Weights of a small contrastive image-text model.
Model: 64-pixel images, text encoder norm layernorm, text encoder activation gelu_tanh.
Training: muon at rate 0.0016, 4500 steps.
Data: 72500 training examples, 15.9 epochs.
Rows from block 9 of the image encoder, named by matrix and row number. Each number is 50 + 15 x the weight over its row's rms, rounded and kept within 0 to 99. All counts start at 0. After the name is the row's rms in percent of the matrix's.
# convs0: reduce pointwise conv (encoder.blocks.9.convs.0.weight, 104x288x1x1), inputs 96-191
convs0.28 095:57 55 54 50 47 38 68 35 62 64 32 86 08 71 58 72 56 51 56 44 53 63 55 43 62 27 17 36 68 55 50 53 79 53 47 39 70 50 55 39 64 46 54 33 53 59 84 43 66 46 55 17 25 59 61 57 39 54 78 67 48 42 42 51 38 69 57 43 39 60 49 49 69 53 49 57 45 51 52 47 33 51 58 43 81 54 36 44 58 67 44 71 60 70 35 44
convs0.29 104:42 27 45 56 56 31 51 69 55 37 42 66 45 46 45 33 67 61 70 42 54 52 40 54 49 62 25 44 35 72 64 37 56 78 62 65 39 60 50 44 32 82 51 43 53 51 75 56 59 57 35 18 75 40 45 47 52 52 51 34 39 47 35 56 48 43 47 51 41 42 56 54 44 73 58 56 65 35 79 72 18 46 61 42 79 46 63 53 80 50 46 33 24 43 38 35
convs0.30 096:47 81 55 24 60 56 64 49 89 72 51 34 59 54 68 47 47 23 57 49 58 38 48 40 62 64 69 34 41 44 56 65 55 48 89 43 26 53 56 83 41 51 68 65 34 49 52 47 75 45 34 65 68 63 50 78 48 81 62 64 49 65 20 71 55 30 76 66 20 47 34 69 57 10 36 78 66 52 58 49 65 48 54 48 67 39 42 62 48 50 12 20 36 48 58 45
convs0.31 098:36 35 86 72 65 54 30 56 29 57 71 71 46 23 55 42 41 51 52 32 61 32 59 40 25 56 52 53 57 45 52 55 64 68 46 59 61 51 37 54 53 56 57 66 47 51 37 38 61 42 45 32 37 64 52 37 42 35 36 39 30 45 62 70 47 34 73 69 41 46 44 56 31 40 79 74 57 95 36 54 55 66 42 49 54 71 40 44 25 57 85 46 34 45 69 26
convs0.32 100:49 75 46 28 30 50 72 23 52 56 58 09 53 66 38 43 45 67 44 47 45 62 51 39 64 46 39 57 31 77 60 22 68 61 25 27 45 69 58 31 38 28 42 39 74 32 37 71 68 45 54 28 23 38 21 40 50 55 30 20 34 41 51 34 57 28 20 31 48 34 66 61 46 48 46 35 26 44 58 46 36 30 39 44 66 56 50 45 59 51 57 37 33 51 54 61
convs0.33 102:63 31 48 45 42 86 46 57 21 39 89 43 47 49 65 45 41 44 74 42 35 51 45 23 31 46 62 64 41 54 27 51 48 46 51 52 59 62 44 48 58 58 52 46 59 38 57 17 84 44 16 56 57 38 51 34 31 29 57 51 80 41 60 79 40 35 76 39 84 54 86 51 38 43 73 59 50 61 80 19 44 66 44 70 57 54 63 35 32 76 45 57 62 61 38 64
convs0.34 097:46 54 58 67 41 58 50 60 86 99 40 54 63 27 35 56 82 58 78 45 36 42 34 40 43 56 36 17 93 59 57 28 71 32 47 48 39 54 53 58 81 51 35 65 54 52 55 48 60 56 51 23 37 54 50 49 44 52 45 36 46 23 45 66 31 65 40 41 49 60 52 12 29 54 63 41 24 56 54 42 40 50 91 44 73 41 49 74 36 54 63 46 45 62 51 58
convs0.35 098:54 38 31 44 48 35 69 59 56 52 41 57 57 30 50 44 44 58 67 64 32 52 54 60 61 48 31 25 38 41 29 44 78 29 55 54 51 44 53 55 28 61 56 56 58 51 48 41 50 57 52 30 58 45 39 33 53 51 80 62 63 06 44 46 61 20 42 13 53 54 49 56 32 74 68 69 73 49 45 67 43 43 63 33 51 57 63 40 32 56 18 90 43 55 42 47
convs0.36 100:57 35 33 20 14 55 39 42 73 64 51 37 39 46 52 42 81 23 31 22 40 48 71 32 53 66 43 55 76 45 11 62 64 37 46 27 49 51 49 59 58 85 48 45 66 48 54 51 75 55 25 54 58 25 60 66 43 25 55 48 71 41 44 24 36 48 38 32 75 47 42 66 52 18 34 55 60 78 50 43 72 26 34 49 43 48 32 56 66 63 46 09 44 30 48 63
convs0.37 099:57 63 43 44 58 35 77 57 47 66 51 61 69 40 55 51 64 39 50 35 51 59 29 40 57 31 51 65 50 34 58 45 50 28 75 31 41 58 63 38 66 64 43 31 39 46 80 43 41 42 95 39 56 40 45 58 48 47 43 23 69 79 51 57 91 76 35 44 63 36 46 46 34 31 32 26 36 74 75 26 54 81 35 50 73 45 56 65 53 40 39 53 66 34 85 80
convs0.38 105:37 31 48 58 42 44 69 86 43 49 45 62 50 58 47 74 21 54 47 26 45 45 37 45 36 61 77 42 76 43 65 30 32 79 60 18 50 44 61 35 52 41 38 48 66 63 55 58 31 67 25 41 39 48 52 38 46 35 41 35 28 50 54 30 52 46 40 74 38 36 40 54 07 32 63 35 50 40 43 73 40 35 46 53 33 79 50 30 39 32 77 53 25 64 48 57
convs0.39 098:72 35 15 41 70 59 55 39 39 62 53 53 57 57 67 71 29 41 56 50 33 30 24 50 43 28 50 60 36 52 60 63 52 59 53 16 22 66 68 41 35 92 70 16 39 53 52 54 52 56 56 65 42 43 71 58 35 60 46 80 67 54 35 33 44 51 47 60 44 62 34 55 27 34 17 39 51 48 57 23 52 36 27 71 39 20 36 54 48 51 49 61 64 43 72 69
convs0.40 103:48 59 55 22 47 29 29 58 68 29 37 13 79 44 54 71 67 37 26 41 43 32 59 69 54 59 38 53 43 68 50 36 45 55 57 51 54 50 75 36 82 47 27 26 61 42 60 47 39 32 50 39 60 71 52 53 62 44 52 41 51 62 54 31 44 40 51 75 31 54 60 53 43 40 32 84 80 36 28 75 42 56 31 78 46 42 50 66 45 13 59 48 36 42 44 68
convs0.41 104:40 46 24 53 54 42 40 60 49 40 80 86 32 28 26 60 34 63 49 64 50 61 64 12 35 55 38 53 32 80 38 57 60 58 34 42 18 40 25 45 62 56 56 49 64 58 63 63 50 35 49 49 60 34 33 65 38 56 55 49 30 54 26 46 41 60 52 37 41 49 41 51 64 65 79 50 29 51 35 61 58 49 49 24 42 57 56 24 35 74 36 42 62 57 46 58
convs0.42 103:38 36 48 36 33 49 57 74 33 48 64 58 35 63 52 73 73 43 46 38 56 42 07 50 34 45 40 51 49 47 40 54 45 68 16 50 59 48 24 74 35 41 27 60 87 37 68 64 56 50 42 27 62 47 53 61 32 45 44 60 39 47 68 62 53 56 32 42 64 50 48 46 36 20 76 56 37 47 50 55 47 16 69 54 66 26 59 32 65 44 64 32 61 64 32 38
convs0.43 099:80 41 66 51 37 19 36 63 37 77 40 40 36 36 31 43 56 40 52 60 48 35 52 56 72 54 60 37 46 33 39 46 56 55 54 39 43 64 37 23 52 62 50 58 31 56 61 54 36 56 33 65 56 82 71 32 50 39 29 53 61 43 52 33 36 89 66 40 44 56 66 54 47 59 31 56 36 57 54 63 27 38 36 49 51 63 40 56 45 58 35 65 49 62 80 50
convs0.44 097:48 68 31 32 53 45 72 33 54 48 52 74 44 34 64 67 61 37 41 82 58 65 57 37 42 68 47 69 69 49 53 40 49 42 36 34 48 44 79 61 43 31 35 34 33 50 71 51 35 48 65 46 33 47 60 53 31 57 49 59 65 38 45 62 39 54 29 40 29 44 38 26 80 40 65 35 16 20 60 59 50 33 24 57 64 48 31 55 35 57 54 78 51 74 48 66
convs0.45 102:60 67 45 42 54 67 66 39 68 48 46 57 52 64 30 46 37 39 48 70 46 53 42 67 56 61 68 56 88 18 55 71 74 53 52 63 27 49 30 55 64 53 59 43 40 56 51 21 25 68 44 35 30 37 47 43 69 48 77 34 50 61 39 17 51 43 39 46 46 60 40 44 38 26 42 68 60 46 47 30 55 51 27 68 65 67 63 48 37 41 36 39 42 51 40 25
convs0.46 104:69 37 50 74 47 58 27 66 18 31 64 69 53 57 58 65 73 79 46 55 38 55 39 47 47 34 49 86 62 71 81 35 84 65 68 34 80 44 44 23 47 44 64 43 51 52 28 41 64 34 48 53 32 48 63 28 63 43 40 40 49 69 65 51 38 36 56 29 43 73 49 39 65 37 55 55 48 45 36 59 64 45 55 53 59 44 62 52 70 48 60 45 44 82 38 51
convs0.47 097:50 40 45 54 58 61 42 36 32 65 38 64 37 35 58 78 35 47 52 39 37 44 55 38 67 31 63 63 43 51 58 40 64 17 72 29 64 19 33 56 73 49 41 16 32 51 54 41 58 55 32 41 43 50 50 55 44 81 49 40 23 40 54 42 43 44 33 25 54 48 22 48 28 73 52 59 48 70 38 66 40 41 51 37 71 57 37 67 28 51 60 79 39 59 71 46
convs0.48 099:45 71 58 31 75 59 74 56 34 60 61 39 39 52 37 44 57 51 49 61 65 53 51 26 32 41 93 42 55 30 64 37 18 44 42 44 44 07 55 48 57 38 25 40 47 45 59 31 46 40 78 49 42 63 44 41 44 88 71 59 43 29 38 53 57 34 03 60 60 72 60 61 23 51 23 15 15 48 39 79 75 54 57 44 60 53 36 40 75 56 38 52 46 34 55 60
convs0.49 099:30 47 52 46 27 23 52 50 76 43 67 57 86 42 69 50 54 42 42 27 48 44 50 68 82 43 51 20 31 22 52 65 35 55 42 41 65 31 34 60 47 38 42 44 43 36 58 38 59 53 28 50 42 45 50 51 55 56 39 43 61 39 45 48 68 45 51 58 63 65 58 36 65 55 69 58 37 73 34 70 39 51 53 64 49 34 62 38 35 53 72 32 33 61 43 68
convs0.50 105:34 53 75 66 41 69 50 57 54 32 61 40 26 37 45 50 42 37 46 33 37 80 40 32 53 69 45 42 30 31 47 47 59 34 65 60 43 66 36 68 79 38 65 61 33 44 53 65 58 23 23 29 38 50 45 21 34 39 44 50 50 41 49 39 44 55 43 32 45 30 73 40 63 40 36 27 29 49 36 45 56 51 08 69 58 54 59 66 60 55 76 43 61 86 63 61
convs0.51 100:37 63 37 69 57 79 74 69 51 51 62 31 51 42 47 66 71 50 29 49 32 38 41 24 54 39 44 67 29 53 45 43 78 61 55 46 52 72 36 48 40 74 54 47 26 75 30 38 56 27 33 59 45 15 42 37 48 51 45 86 54 38 53 64 56 43 52 59 65 52 69 54 49 61 37 25 59 36 62 61 66 58 72 70 70 57 55 50 22 60 55 55 68 32 57 53
convs0.52 095:69 64 63 67 71 58 54 64 54 45 33 89 21 48 16 48 41 48 54 51 46 50 40 55 36 26 59 35 68 38 63 57 36 48 61 27 44 67 40 62 70 46 42 38 23 53 57 51 64 58 53 48 74 61 56 55 76 41 30 39 53 55 36 43 39 39 57 41 55 37 52 41 42 27 56 54 46 34 67 21 55 48 57 27 31 44 44 65 63 35 52 41 52 79 55 40
convs0.53 099:32 80 50 54 38 74 41 52 52 12 71 32 38 69 50 24 68 71 45 30 40 53 42 48 62 57 53 35 50 52 58 31 63 52 70 23 47 71 71 55 51 54 46 10 65 34 55 53 64 61 32 72 48 53 40 48 44 52 47 75 58 58 40 35 41 44 40 56 66 42 29 51 67 43 70 64 53 81 41 41 48 64 44 61 59 42 53 72 43 21 31 64 79 65 44 38
convs0.54 099:43 43 49 39 63 50 31 69 64 49 41 24 70 32 69 62 30 74 38 39 52 83 23 79 29 36 36 38 26 54 47 59 44 56 54 60 57 53 43 43 37 42 60 76 43 55 45 50 64 39 45 62 89 29 69 67 61 46 63 56 51 46 45 45 48 59 70 60 26 53 65 41 60 59 28 36 95 60 59 49 52 59 29 53 22 64 33 35 61 49 45 46 45 57 30 40
convs0.55 100:62 35 43 45 33 74 68 59 70 47 88 79 60 40 27 70 61 43 43 55 65 59 43 50 45 64 59 43 38 44 54 38 61 51 53 40 36 59 55 97 52 44 40 67 39 60 63 43 45 77 38 46 69 47 38 61 29 65 59 26 56 67 44 23 67 46 36 47 24 65 61 43 36 83 79 49 74 26 45 47 33 65 16 68 52 51 60 62 48 52 61 34 74 52 19 33
convs0.56 105:37 31 56 53 79 40 30 45 71 62 77 53 42 65 47 59 69 65 49 50 33 72 28 66 57 31 60 31 68 76 58 62 75 66 60 32 56 30 19 77 46 36 56 79 45 47 37 33 34 50 45 46 48 33 42 47 77 50 71 27 51 54 54 36 57 77 55 23 45 44 36 37 37 59 62 46 33 49 15 62 34 45 66 45 48 42 55 12 69 57 60 50 73 57 48 36
convs0.57 099:41 50 45 50 48 45 41 50 54 27 41 58 54 86 80 48 24 52 40 36 46 48 50 44 61 69 44 42 51 53 61 20 16 39 50 52 63 33 57 33 12 29 55 40 63 61 61 37 50 73 57 72 20 69 34 34 60 52 46 45 42 54 46 52 67 49 61 44 51 64 42 34 99 45 70 53 82 61 50 37 56 68 24 49 20 95 72 44 61 36 52 59 50 62 23 46
convs0.58 097:70 35 53 31 79 38 48 56 58 52 41 29 21 39 57 57 49 51 40 56 54 64 55 50 17 58 49 59 51 45 66 25 37 65 65 52 47 38 41 47 36 40 43 38 54 57 47 47 36 80 71 62 26 58 40 70 34 49 77 46 56 44 74 34 58 42 41 38 69 47 61 61 41 42 41 44 61 54 67 79 61 37 52 43 43 48 37 35 41 48 40 57 71 51 46 73
convs0.59 099:66 28 61 32 70 31 27 34 44 34 70 54 32 40 58 19 65 53 40 78 79 35 49 55 32 19 35 66 51 53 33 68 42 50 42 36 57 47 44 52 37 54 53 52 74 29 65 39 41 45 35 72 64 76 41 66 41 44 61 33 45 75 54 54 46 42 41 27 22 77 25 62 47 94 53 70 55 48 35 46 64 39 52 17 39 26 43 45 67 26 34 50 57 56 56 44
convs0.60 098:52 75 58 58 24 36 59 41 44 63 24 54 52 45 85 50 53 28 29 55 62 23 79 38 70 50 38 51 50 58 46 43 64 66 53 45 57 50 47 61 62 39 75 31 44 52 51 63 43 59 29 50 44 63 68 46 54 34 69 37 69 40 68 67 27 55 64 43 20 43 64 44 62 42 64 53 31 61 48 55 34 58 46 27 36 66 41 71 58 39 51 66 42 58 55 44
convs0.61 106:37 79 31 26 54 39 66 29 63 56 78 50 62 48 42 69 91 48 21 23 27 27 59 46 35 33 51 58 86 35 58 90 56 26 39 54 60 27 45 63 70 59 68 55 47 55 52 64 49 55 49 44 46 52 64 46 72 60 62 64 69 25 47 78 25 54 56 35 61 61 51 36 45 56 50 48 45 44 45 62 47 65 17 66 50 39 43 38 56 62 57 44 73 40 68 47
convs0.62 103:57 44 36 57 67 66 23 67 37 84 32 53 30 62 50 66 57 39 74 56 42 48 60 28 48 46 42 50 81 31 67 48 70 37 61 36 36 52 29 44 37 60 40 49 45 64 52 72 41 38 72 53 51 19 72 44 34 25 42 38 61 52 54 38 36 86 51 48 43 57 32 66 52 23 80 35 42 40 33 53 70 44 49 44 44 60 77 51 40 87 56 59 68 47 41 41
convs0.63 103:51 26 61 41 68 43 34 52 55 43 47 34 52 43 39 59 53 13 96 78 40 31 59 49 31 30 41 58 52 55 45 53 49 53 64 58 54 57 58 43 26 29 35 50 48 47 35 54 36 23 65 20 80 64 24 20 43 51 73 57 24 37 72 39 62 74 46 53 46 45 67 46 48 41 35 58 49 50 55 18 57 50 26 60 55 40 40 58 33 48 57 56 57 81 50 77
convs0.64 096:42 26 46 35 38 77 75 28 23 47 51 56 42 13 22 41 71 61 39 50 52 62 39 66 24 69 52 63 29 40 42 28 35 39 69 50 68 62 62 69 40 67 48 42 55 47 47 49 20 41 33 43 50 49 28 62 54 36 45 14 67 52 42 39 70 29 29 39 57 54 51 27 37 33 26 60 55 27 66 49 40 48 31 58 36 36 41 64 53 32 37 64 62 42 69 60
convs0.65 102:42 53 56 48 46 47 62 65 55 44 53 65 33 28 75 72 45 50 45 44 64 33 54 44 74 51 52 71 68 49 52 59 52 34 67 40 66 61 75 58 39 33 47 44 55 39 43 80 65 59 47 47 68 31 33 69 56 44 68 57 67 41 35 35 70 46 48 55 70 55 53 56 70 47 44 54 70 61 53 56 37 59 64 48 73 88 82 39 71 47 73 55 61 62 58 53
convs0.66 096:53 54 57 29 42 44 56 41 54 89 26 51 34 56 50 50 50 45 60 67 53 71 54 33 46 49 49 39 58 36 75 44 47 42 61 16 47 51 43 36 72 33 24 55 75 53 48 54 47 59 48 20 35 53 37 34 43 57 75 62 51 58 57 51 58 55 56 76 52 65 76 39 18 40 31 74 65 44 72 63 54 34 55 30 47 47 42 42 64 64 36 29 24 40 24 48
convs0.67 102:63 59 43 57 48 48 75 65 53 49 56 73 69 64 51 78 76 47 45 46 49 73 71 31 60 36 52 43 53 48 45 54 83 41 37 59 76 33 44 34 50 47 43 18 38 44 64 39 37 62 66 56 58 34 37 44 44 34 47 50 43 55 49 58 22 59 74 46 47 36 60 31 44 64 76 17 41 47 47 80 41 10 34 41 43 49 62 56 48 77 36 85 78 40 44 66
convs0.68 100:50 49 57 55 56 36 58 36 37 40 60 67 58 39 58 55 50 65 77 46 52 81 55 69 54 53 27 41 59 49 52 62 46 37 57 32 24 86 34 40 82 44 35 24 44 19 45 54 66 48 48 40 40 70 49 26 33 52 54 39 52 62 52 51 38 77 46 61 33 41 40 59 36 58 41 69 32 53 42 53 05 63 40 09 53 91 39 69 59 39 33 51 41 56 53 63
convs0.69 099:40 10 45 42 57 53 48 71 67 18 57 55 76 71 34 34 82 51 57 60 63 56 24 58 35 23 24 43 52 54 80 38 55 59 38 36 40 57 56 53 56 44 36 49 58 35 60 38 52 29 38 42 56 64 55 64 63 61 52 39 64 61 50 57 56 30 53 44 42 64 42 40 25 28 32 26 47 49 59 61 38 47 19 34 40 28 59 37 51 38 29 68 48 25 43 66
convs0.70 102:65 45 49 94 47 57 45 47 50 59 53 49 48 44 50 54 50 56 55 46 33 64 47 41 50 58 40 46 57 29 52 70 75 50 62 51 43 68 36 47 57 69 53 37 61 70 56 49 77 33 44 52 36 42 58 57 60 65 60 48 40 36 52 55 40 33 29 54 47 53 91 55 48 32 69 23 35 32 75 55 50 45 77 49 82 62 48 45 47 49 96 41 43 50 40 93
convs0.71 101:54 42 61 52 27 50 47 52 45 36 95 45 34 63 40 65 67 49 50 46 15 56 38 50 42 44 65 67 72 31 72 53 64 65 40 36 40 47 32 33 66 50 69 60 54 45 60 65 71 53 62 66 49 26 67 47 68 54 51 32 46 57 67 72 13 41 28 40 44 54 55 30 59 48 45 53 42 46 40 53 58 31 37 49 81 54 41 72 36 30 81 29 63 25 36 56
convs0.72 100:53 55 62 44 41 53 43 51 71 72 45 51 76 45 47 89 53 45 63 41 52 51 26 93 66 37 61 37 54 43 44 31 55 63 59 47 83 46 28 64 45 38 25 61 55 42 33 34 42 80 63 36 43 64 65 70 37 36 43 83 45 61 38 27 72 71 46 59 50 49 44 41 53 67 41 38 48 45 68 65 57 47 70 64 38 45 20 38 51 53 74 76 60 54 54 50
convs0.73 096:51 67 36 63 40 44 29 41 40 46 19 74 17 29 64 41 38 52 32 48 59 42 49 33 75 42 26 24 60 52 67 60 68 38 37 49 43 42 60 46 59 51 47 43 29 36 51 80 66 44 63 38 62 68 70 62 24 86 19 65 63 53 28 50 43 27 85 58 52 55 41 70 50 29 59 51 46 43 36 63 63 28 63 52 60 46 51 59 40 60 24 56 80 81 81 48
convs0.74 097:54 58 80 56 19 59 54 61 64 64 44 70 25 39 57 33 60 49 68 50 81 64 61 26 57 50 48 48 44 52 41 85 73 35 81 50 36 61 50 60 51 89 41 35 56 48 82 61 42 64 17 52 44 53 39 55 63 63 54 58 59 49 28 51 56 25 46 24 78 36 54 51 19 58 61 53 25 69 46 42 27 32 50 42 45 58 47 68 38 66 48 48 40 74 48 44
convs0.75 102:43 47 42 34 62 41 60 53 62 39 29 50 28 52 59 56 49 50 88 51 42 86 37 32 43 56 72 67 66 74 47 44 56 57 66 61 18 63 67 32 62 65 35 47 19 75 45 31 68 51 50 54 57 20 36 52 31 54 39 48 42 68 20 41 46 39 50 55 70 45 41 66 25 66 25 70 33 47 59 56 47 38 50 49 72 99 37 68 59 23 48 40 53 49 48 58
convs0.76 100:42 63 48 29 56 51 56 70 28 53 67 69 52 37 84 54 67 45 27 55 54 41 39 43 43 47 52 47 29 61 68 29 42 47 32 50 54 54 42 46 57 71 45 44 51 61 43 48 70 52 72 50 39 51 80 58 43 45 48 48 16 18 61 52 47 60 43 81 46 54 51 50 40 31 39 39 60 63 48 58 69 42 42 69 38 35 36 51 47 43 31 46 46 51 60 32
convs0.77 101:35 60 50 22 48 21 49 39 62 30 79 41 59 67 82 25 35 67 40 33 49 45 26 54 75 51 36 37 40 43 84 38 50 26 50 55 54 69 51 83 25 56 60 64 49 50 55 36 60 40 76 36 32 38 84 42 11 37 65 48 40 60 42 42 40 27 44 54 42 53 36 43 31 53 46 55 44 71 62 34 59 57 70 43 72 55 61 82 40 47 42 59 41 47 47 51
convs0.78 105:67 47 27 52 78 37 49 53 27 46 41 64 74 79 43 54 36 24 46 49 71 64 40 66 49 56 49 57 65 57 66 14 61 46 36 54 58 78 49 32 41 49 52 41 60 64 24 51 37 50 56 76 56 47 67 49 50 50 35 44 41 67 27 40 91 31 32 27 44 55 33 56 38 62 52 41 20 38 59 55 42 30 11 30 68 48 37 56 57 59 76 72 54 44 79 69
convs0.79 106:19 27 55 54 57 55 46 56 50 72 65 69 56 79 52 89 72 65 31 34 35 65 51 33 43 61 57 30 81 54 62 26 71 42 35 54 67 84 51 57 67 24 46 60 50 59 91 37 60 25 42 50 40 41 64 59 53 52 49 60 53 58 54 55 45 42 53 77 38 37 73 52 41 25 31 40 16 38 19 60 45 77 72 87 62 49 73 56 36 61 58 64 32 73 47 50
convs0.80 100:45 51 48 47 58 58 42 64 37 37 56 26 40 88 65 41 43 27 84 91 57 49 65 55 42 70 74 78 58 42 52 62 38 60 58 31 89 44 59 49 42 47 41 42 55 58 44 35 26 61 62 30 38 47 47 29 29 39 77 66 42 53 38 44 65 40 64 33 51 59 69 70 31 38 36 58 33 58 86 80 57 64 52 47 52 38 53 45 18 59 47 65 73 69 36 43
convs0.81 103:52 51 49 57 29 53 55 43 72 38 51 63 40 53 76 63 65 61 72 53 85 45 53 56 48 59 64 36 47 41 50 45 65 61 39 44 61 67 42 24 57 41 34 58 44 53 38 07 57 51 55 56 51 73 50 35 95 63 43 51 46 50 43 50 64 70 25 63 30 47 86 62 46 48 45 66 53 41 41 52 57 57 77 49 62 21 60 51 43 57 34 42 51 43 31 41
convs0.82 103:39 30 43 51 61 60 58 33 79 41 44 72 49 40 58 59 78 65 66 61 58 51 48 93 78 56 56 33 53 55 20 53 29 49 35 37 70 48 41 84 65 42 73 51 51 46 50 31 41 46 63 40 62 52 60 62 55 49 54 34 52 39 43 33 60 62 56 48 51 41 45 54 45 64 44 35 73 36 59 34 35 37 40 42 45 51 30 42 47 31 44 55 51 41 46 58
convs0.83 098:42 56 78 57 46 57 57 53 29 57 34 42 72 59 53 40 57 42 44 36 57 57 71 81 38 82 43 70 49 73 65 36 65 45 42 42 42 53 30 55 41 47 71 33 33 54 31 73 38 54 63 63 72 47 36 41 73 42 44 39 37 54 53 78 68 19 35 28 65 46 49 52 48 55 63 28 50 69 47 35 51 42 59 54 52 69 38 44 36 35 63 64 74 41 39 37
convs0.84 103:52 20 22 45 62 82 41 66 73 40 65 58 45 58 35 44 53 37 54 57 36 35 61 34 38 62 86 63 39 55 51 51 25 60 39 60 54 58 44 52 77 30 40 25 73 44 45 42 63 48 54 50 29 44 33 51 57 62 24 52 51 48 77 48 84 35 56 63 64 41 11 67 45 62 57 18 79 26 34 35 43 36 30 53 44 41 47 68 43 31 28 37 47 38 71 41
convs0.85 097:83 59 70 42 68 60 58 69 29 56 36 65 30 66 45 28 40 59 53 56 47 30 59 42 31 52 54 65 33 36 57 19 53 25 62 10 25 65 42 41 53 61 40 66 75 58 62 53 43 65 44 53 85 56 62 60 34 62 43 60 41 71 41 56 67 56 25 45 43 77 41 53 49 49 39 77 68 63 59 71 57 61 60 34 63 44 56 55 37 46 19 55 23 21 79 46
convs0.86 103:49 47 33 36 39 50 63 62 62 37 26 56 27 63 48 40 54 47 47 51 53 57 60 52 75 41 55 50 56 49 33 67 70 36 52 57 56 80 27 60 55 65 49 28 45 49 37 42 75 66 06 75 48 83 41 66 46 58 74 61 76 55 35 61 33 57 78 62 09 56 62 54 58 51 40 71 54 72 39 48 51 45 49 17 43 52 40 36 56 61 56 67 41 29 41 53
convs0.87 102:67 50 58 52 36 44 49 46 72 61 43 68 65 27 25 77 35 56 84 39 37 37 50 40 26 34 69 03 48 33 55 57 43 60 70 46 59 77 50 19 47 49 64 40 48 40 44 72 52 42 49 23 26 23 50 34 38 61 53 49 66 21 57 62 27 78 54 87 50 60 43 39 35 53 34 44 36 56 65 77 52 51 68 75 39 17 49 44 40 51 71 59 58 32 29 92
convs0.88 102:56 40 34 35 53 41 35 57 58 19 46 63 45 41 36 51 67 42 45 44 50 75 32 71 39 42 46 55 55 69 41 51 26 29 41 72 29 55 44 51 51 40 66 31 42 46 64 24 44 83 61 49 58 35 44 49 55 43 65 27 35 38 32 24 72 39 61 49 54 35 67 48 58 70 62 97 52 27 39 60 32 50 55 38 52 60 75 36 46 59 58 59 21 63 58 56
convs0.89 099:35 55 46 40 61 58 67 44 55 37 44 53 35 38 70 49 44 51 38 67 39 54 28 50 48 74 47 55 45 46 62 12 51 18 26 51 59 50 70 56 39 61 53 54 32 88 45 59 41 79 72 59 36 56 46 41 36 45 47 40 38 14 68 58 16 61 59 44 65 50 20 60 34 59 49 49 44 24 25 23 58 44 45 37 57 75 45 38 42 64 67 19 49 51 63 49
convs0.90 095:35 65 59 53 44 98 36 39 49 40 77 54 51 59 43 49 47 30 47 32 38 32 56 45 20 49 45 76 63 52 50 40 27 47 46 62 62 46 48 34 40 66 44 30 56 45 45 75 53 47 33 42 44 65 57 55 33 36 40 51 61 46 69 63 52 62 22 64 64 52 35 66 40 60 49 64 42 68 21 33 66 65 61 55 59 69 62 72 51 38 30 46 52 13 96 39
convs0.91 093:46 45 47 46 49 44 59 63 51 48 54 47 34 46 50 49 55 80 42 55 68 79 32 56 52 30 45 46 51 51 51 58 61 51 55 33 43 38 44 64 39 64 26 54 48 52 56 37 46 32 41 56 83 44 63 70 55 46 45 46 64 53 56 30 40 33 35 68 36 55 44 68 51 41 67 63 80 35 53 41 61 50 41 39 50 91 53 37 61 44 44 27 47 82 51 30
convs0.92 100:46 42 84 38 71 70 65 38 39 36 45 42 71 56 61 37 51 49 54 28 67 35 46 54 62 35 67 51 36 22 48 59 44 50 64 34 59 33 56 74 59 39 37 40 53 48 23 30 39 67 51 59 60 79 49 47 50 17 55 68 62 45 49 23 39 38 75 35 28 25 56 18 40 20 38 43 42 43 48 59 30 37 49 24 51 16 15 43 71 58 39 56 25 48 60 43
convs0.93 105:63 47 46 84 54 58 24 28 28 46 50 42 45 68 49 66 44 24 37 70 52 41 47 38 80 69 19 62 42 48 47 72 66 73 51 69 65 34 41 42 48 61 41 31 53 69 50 46 60 57 61 74 69 39 59 68 51 32 80 38 29 33 71 40 52 07 76 40 47 49 35 38 35 60 46 61 47 76 40 48 34 35 45 70 67 27 46 57 30 49 42 39 85 68 47 58
convs0.94 098:38 32 52 62 39 41 42 43 44 76 40 52 19 55 68 32 41 48 28 54 79 67 34 23 43 45 46 50 39 56 14 46 62 37 61 45 53 45 16 56 63 50 37 63 42 40 63 58 47 57 22 51 94 55 63 62 54 32 61 44 32 65 48 13 64 51 51 38 43 66 32 51 55 29 52 48 62 31 45 52 14 29 31 48 35 53 60 72 41 75 46 39 55 49 59 37
convs0.95 098:55 32 45 51 61 34 73 22 72 56 68 36 73 58 28 50 47 41 60 64 49 57 52 90 46 41 75 56 70 58 21 37 19 56 62 56 37 79 41 46 69 32 42 55 52 70 17 59 62 29 57 63 33 59 73 50 42 36 53 37 58 50 57 51 68 43 28 64 37 62 61 47 57 72 49 45 56 29 47 73 38 52 65 62 47 52 46 34 58 47 42 50 39 23 55 68
convs0.96 103:72 67 49 45 44 63 63 60 30 37 51 30 28 52 60 32 54 45 53 63 74 74 45 50 24 44 41 57 50 52 23 44 55 49 44 27 37 41 43 63 46 42 49 36 38 56 57 62 45 46 59 39 47 33 49 38 46 29 69 48 58 37 51 53 45 48 44 37 51 47 13 69 47 38 39 56 41 38 46 57 61 23 62 25 55 63 64 36 56 66 66 52 27 47 63 64
convs0.97 095:38 41 35 40 62 64 42 46 64 34 71 57 44 53 54 64 31 32 57 39 57 45 46 59 68 47 54 41 53 52 29 22 45 54 72 30 41 49 29 22 60 32 46 60 45 66 51 28 51 59 89 48 41 57 43 36 30 59 34 38 46 46 69 41 51 93 53 64 27 20 63 47 20 56 37 49 35 42 52 50 53 17 52 47 55 42 36 54 44 46 27 59 52 59 71 60
convs0.98 099:50 43 55 54 62 55 51 29 35 56 63 36 45 37 35 60 34 21 73 35 75 50 56 36 62 76 72 67 49 47 65 53 39 30 45 38 46 33 69 40 37 42 29 44 61 46 36 47 42 69 50 53 71 61 36 23 71 47 69 53 54 55 45 52 39 39 86 46 70 52 25 28 41 58 65 47 47 48 50 53 91 38 43 39 52 31 68 29 51 62 54 56 66 48 33 47
convs0.99 102:68 83 62 68 35 50 43 52 59 33 33 48 21 46 27 69 42 59 91 62 61 61 58 41 44 89 57 31 37 55 47 56 61 51 41 63 72 29 44 33 63 39 37 59 35 83 73 65 37 56 34 38 41 29 89 49 55 45 40 44 47 48 30 48 34 68 51 52 65 67 32 47 48 54 50 63 66 47 48 40 52 56 38 58 49 76 58 29 33 64 52 48 68 72 43 65